From a checkpoint of a small image classifier: widths [80, 160, 320], muon at rate 0.004.
Rows from block 3, named by matrix and row number. Rows with one number belong to one neuron. Each number is 128 + 32 x the weight over its row's rms, rounded and kept within 0 to 255. All counts start at 0. Numbers have three digits each. After the name is the row's rms in percent of the matrix's.
# fc1: MLP up (model.blocks.3.mlp.fc1.weight, 480x160), inputs 0-159
# fc2: MLP down (model.blocks.3.mlp.fc2.weight, 160x480, transposed), outputs 0-159
fc1.210 090:097107069168166109184148131172130102116156128139105110172104113089110104112120103105120176103129167124142077115126147126157146150130080157030101163107167143154127141113132160089108124122078126110131120070198162118122108103107200097122109072133174113143120096169135119134124109122160112103180147103135193182110129175099148113110168150081082170103125169145148095151150076162084146108132111115184147110114191086186120137141208106165124143135009118080112121121128144166121084148117136
fc2.210 094:086114101138140147116167191101111076107138097182169105126163107123147161140158136123121158069150129114233133161131141094110177149139072147082128088110117118134128083124166110151142132097072099064058149157137119156102111088169097123150118082113123138134056179191100164091126123119163098163136116127158098116172162162091142111138099121134115103111160150121129073124072067063123163118122134117096212127145172143158161100122141120137140220082131120136191101187119151124128155160130110
fc1.211 109:085158231138152116115118163140143127184131134081117143083109123084070161174102067123108103113108150137120107157186128138150130146097132155118136170142116166114106147126135103092143097157162087131091080080121145158143124146067125110103194139059148141119129139097201137171162137174174183156137142079102164159103121119134163154136102126116097119126082107178090092074101088117144106149142117121095144078135098148155152126064152169124102093189116134182078149145077066127127170203172145
fc2.211 096:123175128176146071144056164084093126132177140094132094114141121125187177105168156092108123092185165107138136116105106165136072099137114123073109125131080160106097096141145153096103060148074133104125171093127122122094143210139123120092166097086148151120128068136125071134140108076189170105132101180104084136129136100105086068128081173199155134207174144125120123126161144151147131198146149114115121124088090133092109148106107202132179125138134138136134146136109146117068156157136158
fc1.212 090:119179147144135127121114104129132128191095163116140160154118170116128120118171140135084150180164095101123129140137120186096148131071153105123130108105115125170162113112045072209091211153118110143128152119178115115118108072187097111128164153102082144112169144175157057105146092122164183143106117143123083117076132142075091116100136148143108093091155132141183149037138177055148106089118090125171124122121151168104092102138113174119132114168141122143124073069150076119167170164133121
fc2.212 083:077167136106191159132099097193117108130148152116155182191112164099109114144145149107147110149186134152090162086124162131117136139151182121161107129089127151136124083127048170135127121138068042116139117109113140113078157123176120152133106124164139128138078162107202088127100101095156159087100134123138194146114101120080135156075117097082092180130096152063124172152139086125185182075149099157150158152141093102100148105112095143192123135063176109160066155119093129124148134162124144
fc1.213 124:142104128084143094114157168217137131103180069065128168161124187156153123144138114146117121122120103202136097132177110167167164084108199177138118106134128095095106099112129120080110109114165091106142119137123158103175147154096200135110151116143105159101093128127117097123145159157111180111160126140114094134153175054174064124147084133108091085109158075113157140097142170122159136111107097118158130048129130083120156165099183102128065089088131133182172103154155132108172063111117100
fc2.213 126:129107123115172095094091150110154111128107142140173067130103158131132097147141097107138178140156106145162148124137138071097148053152133094155150150076189142075125096157148087130111143147207148171107161085125136150162144184117096137124084132139113110150139132117126147127216115100139047136111098076099202131116156188109090136052085141138162081113151106162124128115097156103085162130111119126147113161140131100128124164117158195134125068142171175102128064119067075103179145197114111
fc1.214 098:140144128134127124148105108135126165125163111135077168100098120126078076161104084120164136148084120102148123018175159162126205156087142054164092090108106109121092150114075161127112121080182159118122086079209103132113166163066098166159111093105191181143091142151144110099189150113169085122144149134124155122119121089160106124116088111136145113172126131214123121139145145150134142130121107141135121138119154091155175100087227134096105104127120157154160114180111103090140132117174111
fc2.214 101:140162067105134142119163090126080122129107103114102132143145078106073167109083096085172117134111118178143136141130132127112118189135162128111140080069197105094078165117078179119145152137126109107159104030076138144109143089132105155152138168134088107155086128118128125126165080114147193123123062111079133144108157153097116095137130156123164065170162075153135158170098168167186165107077115163078218133118126125138124077116121080135089092134076137126159144157140118136154188130099096
fc1.215 136:162141248140130140171155102159125191134132142088130145155132140111108112113109111163167088157100144163235147121167128094100126105160207091125104125098116077092099099146114105123120144141119151170133140164113128145121102138129108142115150131090188180132111091139105181140092128118132189124107149133131116186113103087113089109126151106108132043134167145108143123143094112174064119131098105092170176117208154100065111112086118090079169153127105119137109111108153165169150116121055078
fc2.215 141:115112130130093130156106146144109132166128163119096122049180142116104125112149085074112138121160102078112130174142109059138127118076107169087086105054172079137146113102102168097155113139152132128088132105128090135106052133146114085113122171058139138185101092135133124106136117047147138106157040169135095172088115141120085151103166128157126191164160161141095092079104142153108170170137149101105154157108047156148139123107110119154118099171183130184122172143149165091107110132092183
fc1.216 090:085110126087151095174137118154117196113183093090135124108142161157169204099157125110130160160163132072155083103124112160139099102144076067175168168153153140147139092095179134126114146135114137117151023128140129173122115157093134161083098082097160174144165126165113096129133121121147102149102159107094132145113124140168104123157131117156151106091108194131087117152134086111104079139119121192102151138076174136113043109191139135207057139125131135141141085112164122137100117155055153
fc2.216 089:118136125111118111226140100153181109088130045095119144096118130142085094096133144136175081080164139115168193090177074149156091119121086087145113131092148103157138140122123141099146094163137161158143055083179090137204157141117130103126124126101089093109166117128132112096122145163119153088086142111123169126196119091124144098128093142173116187107122143156152105066109143071106122158068182146170162137131150092128069118126141098127111144081070181150110174165169133104082119166099128
fc1.217 095:112115117110124151139105116133093113173145122072158159135140095130101092107144137124086146095126179098127091129120140158127138127096171027124163136162075160062136110116131100195118175125134129075170116130104132159173119110130107142145108107104156125163169143136127123059115080108144130134101147150092148124136132169168111099187117094102111127124163104110157041049124068096158194071112154199150111093176081084141103116144124200132151114214119100154117108110136130209143168159113137
fc2.217 096:090140134113114182173119139128117105081124163124093067167119136142106133074110135166195081038134113127125116114126105166113171151066105157104105166131048133136124089143173167128094131111147147138065124097166156099123131107152071177125107147126170098175114166096183125128152138178184136119140135081150098168190101173118130187096150153168076127121134135069213132091154132069124106108125122138105124167144128142128127158176131145151099157084127119146125180137130171138196161073132181
fc1.218 082:086177153140154146067156139132167159131071153151127156132182152129169153164090145144131127165143117137138069072075153125137120119172112111107136102198098253080100087163109107149076109138133123103113120138129121131104164134119090148098098094115128203149095105079054173108139127095111150141089127108159098111133137110080176095101189098152073183141128144190114095132146094151132105063144113148172173078119160137156112148177158134091135152121152131080110109088120073126118129138162102
fc2.218 080:081109103074137117135117133143146091108185116091128219098152163135123113058193117154117110113095169153140114211175104075109200106110149130147130101131185173109090109128101157178148141094129050093108142101152183156060170126144120110131110135079098094146116135113154127075098138080142136150123125165140134135078090155148146173118154143131133133124125119186161124166123172113138108160132119132143105133133091190168120106133149153176117147132048132196116191087112174139076185123148136
fc1.219 068:147154160103078112167098151189172097133107083184140090153094166100116115136063141107156146145083110101192121138154139136158155086058100085146146176122107132131078066110108157110145092140091154176193133088171161134161148097109094130169074073095172130062061123074190151120133087135104099151117180103173126138117106195162128149150117062199118091132130160095143137066068089137104114153140124124152133135139092162144120109162143119141146109127163154116102153152126111122146125176154119
fc2.219 056:129134107112107087148127117157172100082204181155156103169071155145093077135129135118106154092161131131141116115126140163090169144109105112157141146123125072139105113155117136051069124155117158128113118068095094170122099078085171103082079073159082153144084132087132106144164139092168157144097103120096138153113087101120037126104131150200100183118164038134123111118113169125102136120095100120112110145081099122094179126154148122160113118130071139087145180165147144073141089095064154
fc1.220 095:084113164115138181136122174159178138137161159141116100185211154104099087193144103150087133129113072111136067118094109161125142152141108104111132115144099133116144116136125102127178127084111111164141098178151105056120139123106080118093166130085187136134169163115122150109136142140098056097144167188184149106076054141071171124214162136143086118156156086136126095137153106122101143113125137133088107129108157188192162117093161139145114083150104124084125202061104102126113129107154131
fc2.220 100:149115167123158078130160120087109122177128176068140119174172151075183112110139108144087118092122121157094118166103122133162088144109135147102115071137074096169147130167109141103171126134096105087151105085173131089092168145072118110144106074137120136103069118129177187097102169105099090076095112148138116154100133145155171123094140160154114123175108121170122119064096127102163112095091178169122140157132169167228099116190093168114069064115111145096119169123119135159170128152121058
fc1.221 098:109115140149095104145120088185139087077155183159112126134128175116156068111173080120149110102119136134166095103150069155106126142175115071098129057168152163098124060119121137104166091075174197090120123107134088093135139143053160187168122089115181139082188119112122161141112142126108148115156155116144147144155130144160178180166076047106085155127102152202082135180143103138099094128095113127100090136111192105141149108117156139158097094180152120146148096167151131098142144132146136
fc2.221 092:128161126132125047109102089139184154071198158118082198129149136111119187109154117099129090078134114139167133136099150099139189082162185077098140125072119082072146149119124174097080084092092081167098144081132122131135153114134152112158137124149084113067165141105174191078135156102128134096123119100177143095134074131127096095149164137125101174155104052155163106144125122126100186114146165113139128107133089161131101110078158140132164046175104145175148154152140120106119094136141099
fc1.222 059:098182105131180191162133183099070084146076116123176133114098155132196073147110160116078098093101093130141153130145154132111096129124131099096105152106129135167131148137089174193120103154141183126120117096130039077149144170171076153136095091140140135142125105172116091130123180143156136171095108171157076132175115173175129100145051072134163189086167173133108179079079136090161114088136079158163190153114121118115137110127186145124105129115097149123101083126116134131103130132122142
fc2.222 059:082161109089178160084167134074097137155069175109113118102151049154080133168120185073221140079146200149126164131153137118170184073175132080148188125130103134158122092107119159155121081158090154164188052106083185115154124151174080180116087115124133101127111142077170102136147121159158128098147130094117130160188155166161165116087103096113134131155124124165130134123156118144177108125140106126148157155144098127144144130111129133110089125079161087134106086114127154146170123165106145
fc1.223 045:087146149105193063092152160124175108112129165113060150148161184058143173142107108164146141171144071096137103091093160205129152152113130143200155058106145156142129129121163122109085133118121095172129101076148125154084126156091114066120096101144142167169148123143106129129091075154054151101149133087118140116081116123092179142131086183152079152069100143087169079145076189133128136113107127054073143134094136132121133128151144114171132115115142126117173106130102165156151146145131174
fc2.223 042:165152135131115132151104129130155120084089153129165147101147105111161130100138125094136103142108123136193068091182143116114072115178194129086127132125107081065106103137097120105151195092095066166172135147179145098112131129125106149101100175107119111123094146183097164140090136086159118108088108110175055054166146097143154136127104116136111075178100131115122110065132067141194076102223119156118094108125138142159155180141095127162109123185124086052172135133119142137148167093127122
fc1.224 090:135166079143101096161087139105147150103166113174173158135139121162129122149035140171186146100088124053227102116094169152081145101100139133167167118119144128126074120083127150155161151155104136093185032128166160126122071076132135122158153115087148090120142093188147075157076065127143107153112134139099161187121115114109197119113153127138182115116150160142132121101100144109119079075128117118166141164103072111127127110105091149116151077132127154149153120122108121106112085189118141
fc2.224 105:141099128109085101096139156172133118102164133131170116154107165125116092139076150093100129105108145122109162143117125083093179127122180138170154206118111072109116150167174140144126133153107107148088100176154162097132126162109119162077121113182093190152148085159055067099122150113162150153122182133152181165116152119105154188101139142129129145111107140108154158112155138069148135086117169080173189121140151158115107118190095114129123120125245154171155088066114098052152129132172152
fc1.225 109:122112106134132110075208110123091198142160115176123159175120101177191119129143149157149147159126114167138186185183140068163106083145090154164094161138082092094108107086115144108110150144049141100154153063172170088109144156189125148067139111146138132184098163093132183139103109115065101157113148111078122123110164123149120154106068084094185086136123132173126119107093153138129136103148130112100095169125126129095138094139127123131105099168137153098073115059051127146128152146146139
fc2.225 117:141141077134090152138134140130205125172107108148127119139065118143105085104186175124115147103038173131044167152071129057165174090120144043096121094071117160092147116141120114167151070088128157139078111097139104155154123148092076122127125126144046139114122112101109159166121146084092126189085129153071108140090166110100173150200189112143145104159138123133121131156135145080156086117111097093139157131070092157100121088098128100143135165127111137153132139095109159106152119120138133
fc1.226 085:129124121140142124112182117148141116174161145137163168152118118139188064126084161086099108140158108101112122158192114124150166138107128118191084105128142163126215087162082150130093127094198167113146184123085111061127128114157106127157165107148152120138142093109155111125135061095131126142092175168091151152148148154134140139137108078125099118095110119073150140187159156157125141128108123133114175104131123105084098059172057085138081095120149099179162168123078108149193123108147023
fc2.226 079:103096138083178137083111105145201126145119101143121163174116103189127161141161142174132160160131156166138127158122113068186120128141067152122091142125149112190137151108170163114081174091168173108135092150125234144173053145203160118144094099115115170072111126106173191147120081093194132158145091107095094146147078169141113129121126159122113086095190171112170121155132141109172170100145123149108078135123113125122080104118155114131152121148144088102121131168155121151128108151075163
fc1.227 081:174177165098081168110101115115134132193062189158090062171112156098130152136158138124061129146143124123122094120090131135161174134128112129077079158125151124127110065085194124166112142139102144115109117020170209139147125143125119204168140115146130123137087164170102170122107150078127078132107190164125078148094140151130128101127105166126196119168101174131170116115108167160142143098170143131147142130094133132116128125089119118147165115063124133153130174054157125112111116151101080
fc2.227 074:137145066148116163172127141120133107115135085105164120135128060103096115138130185089098185139078132148177079170125158121112163208146178160134135115133112234118122104076118127079135093108131048191117148091104120094156113125177134165148105154172161130099071154162123104112105142128128168119106104087079154088162173125106152144116112121162113119147135121131107164157092179153136092159129115196157140140096145087095180155095150082145128127103127083146126077123178085142090126155212160
fc1.228 094:160142152187155097119120118084195148118157099137122156115140089088101137116096133126089151142091154127114124181046110095150168159097099132143116145119086113121109109100174149113100121139148101072147149131136163094193104160151076144132161109198126126136143172166099129118108115121119108097050091143078159094102127159120187093137101115142094105113128154170111169129125085188112179107135216126140138210164128154174108105051161103106111131096131113173120130204153120164099175051127107
fc2.228 092:165138138124111190167087085114202081086152124093141136192090156100124150126153148129106246184197086084121149104173104084120078138107137110126134103124116117157126121088089153101096134146161169140095140126127137166169117155144146111185173102103143152105158163118073116103170139116170161159080089058156129147107092145059110116105131142140126155088135122094121100152149177124108143127101152099118140169135156117103128209098152146126158087132159093125110159109171129179127139194148197
fc1.229 159:145177116152119135133136108125162094123160144130106165123063131169163115149138140143099170054147142075221122075070134136087103151152098147141122136145133044159100170139060124139135106146137209131170126110107117149095129093123132131109160058136085150101110089145147116145157154142143160079128110140098140111135142100092190121151130110131148171147151118117162151132134129014148019118094106098151146097085133142120132153141096111157100135072141223121127160104155116110127082147102146
fc2.229 151:145152142130133161161121161123143144116074139122114119127167115137142132191133106171127120084084170104119107140140075153056154132124080118141129138133160058104148092116118150108142171151156079168108137114099172130148193087145104145181175123121085128166119208134142166126089136136142102142117075177114119115128119092170090094121169170113129135143160123168088098196139120165123048158122119144122096216109104181126147093105144143126104127139197202190100089209122166098096184100145137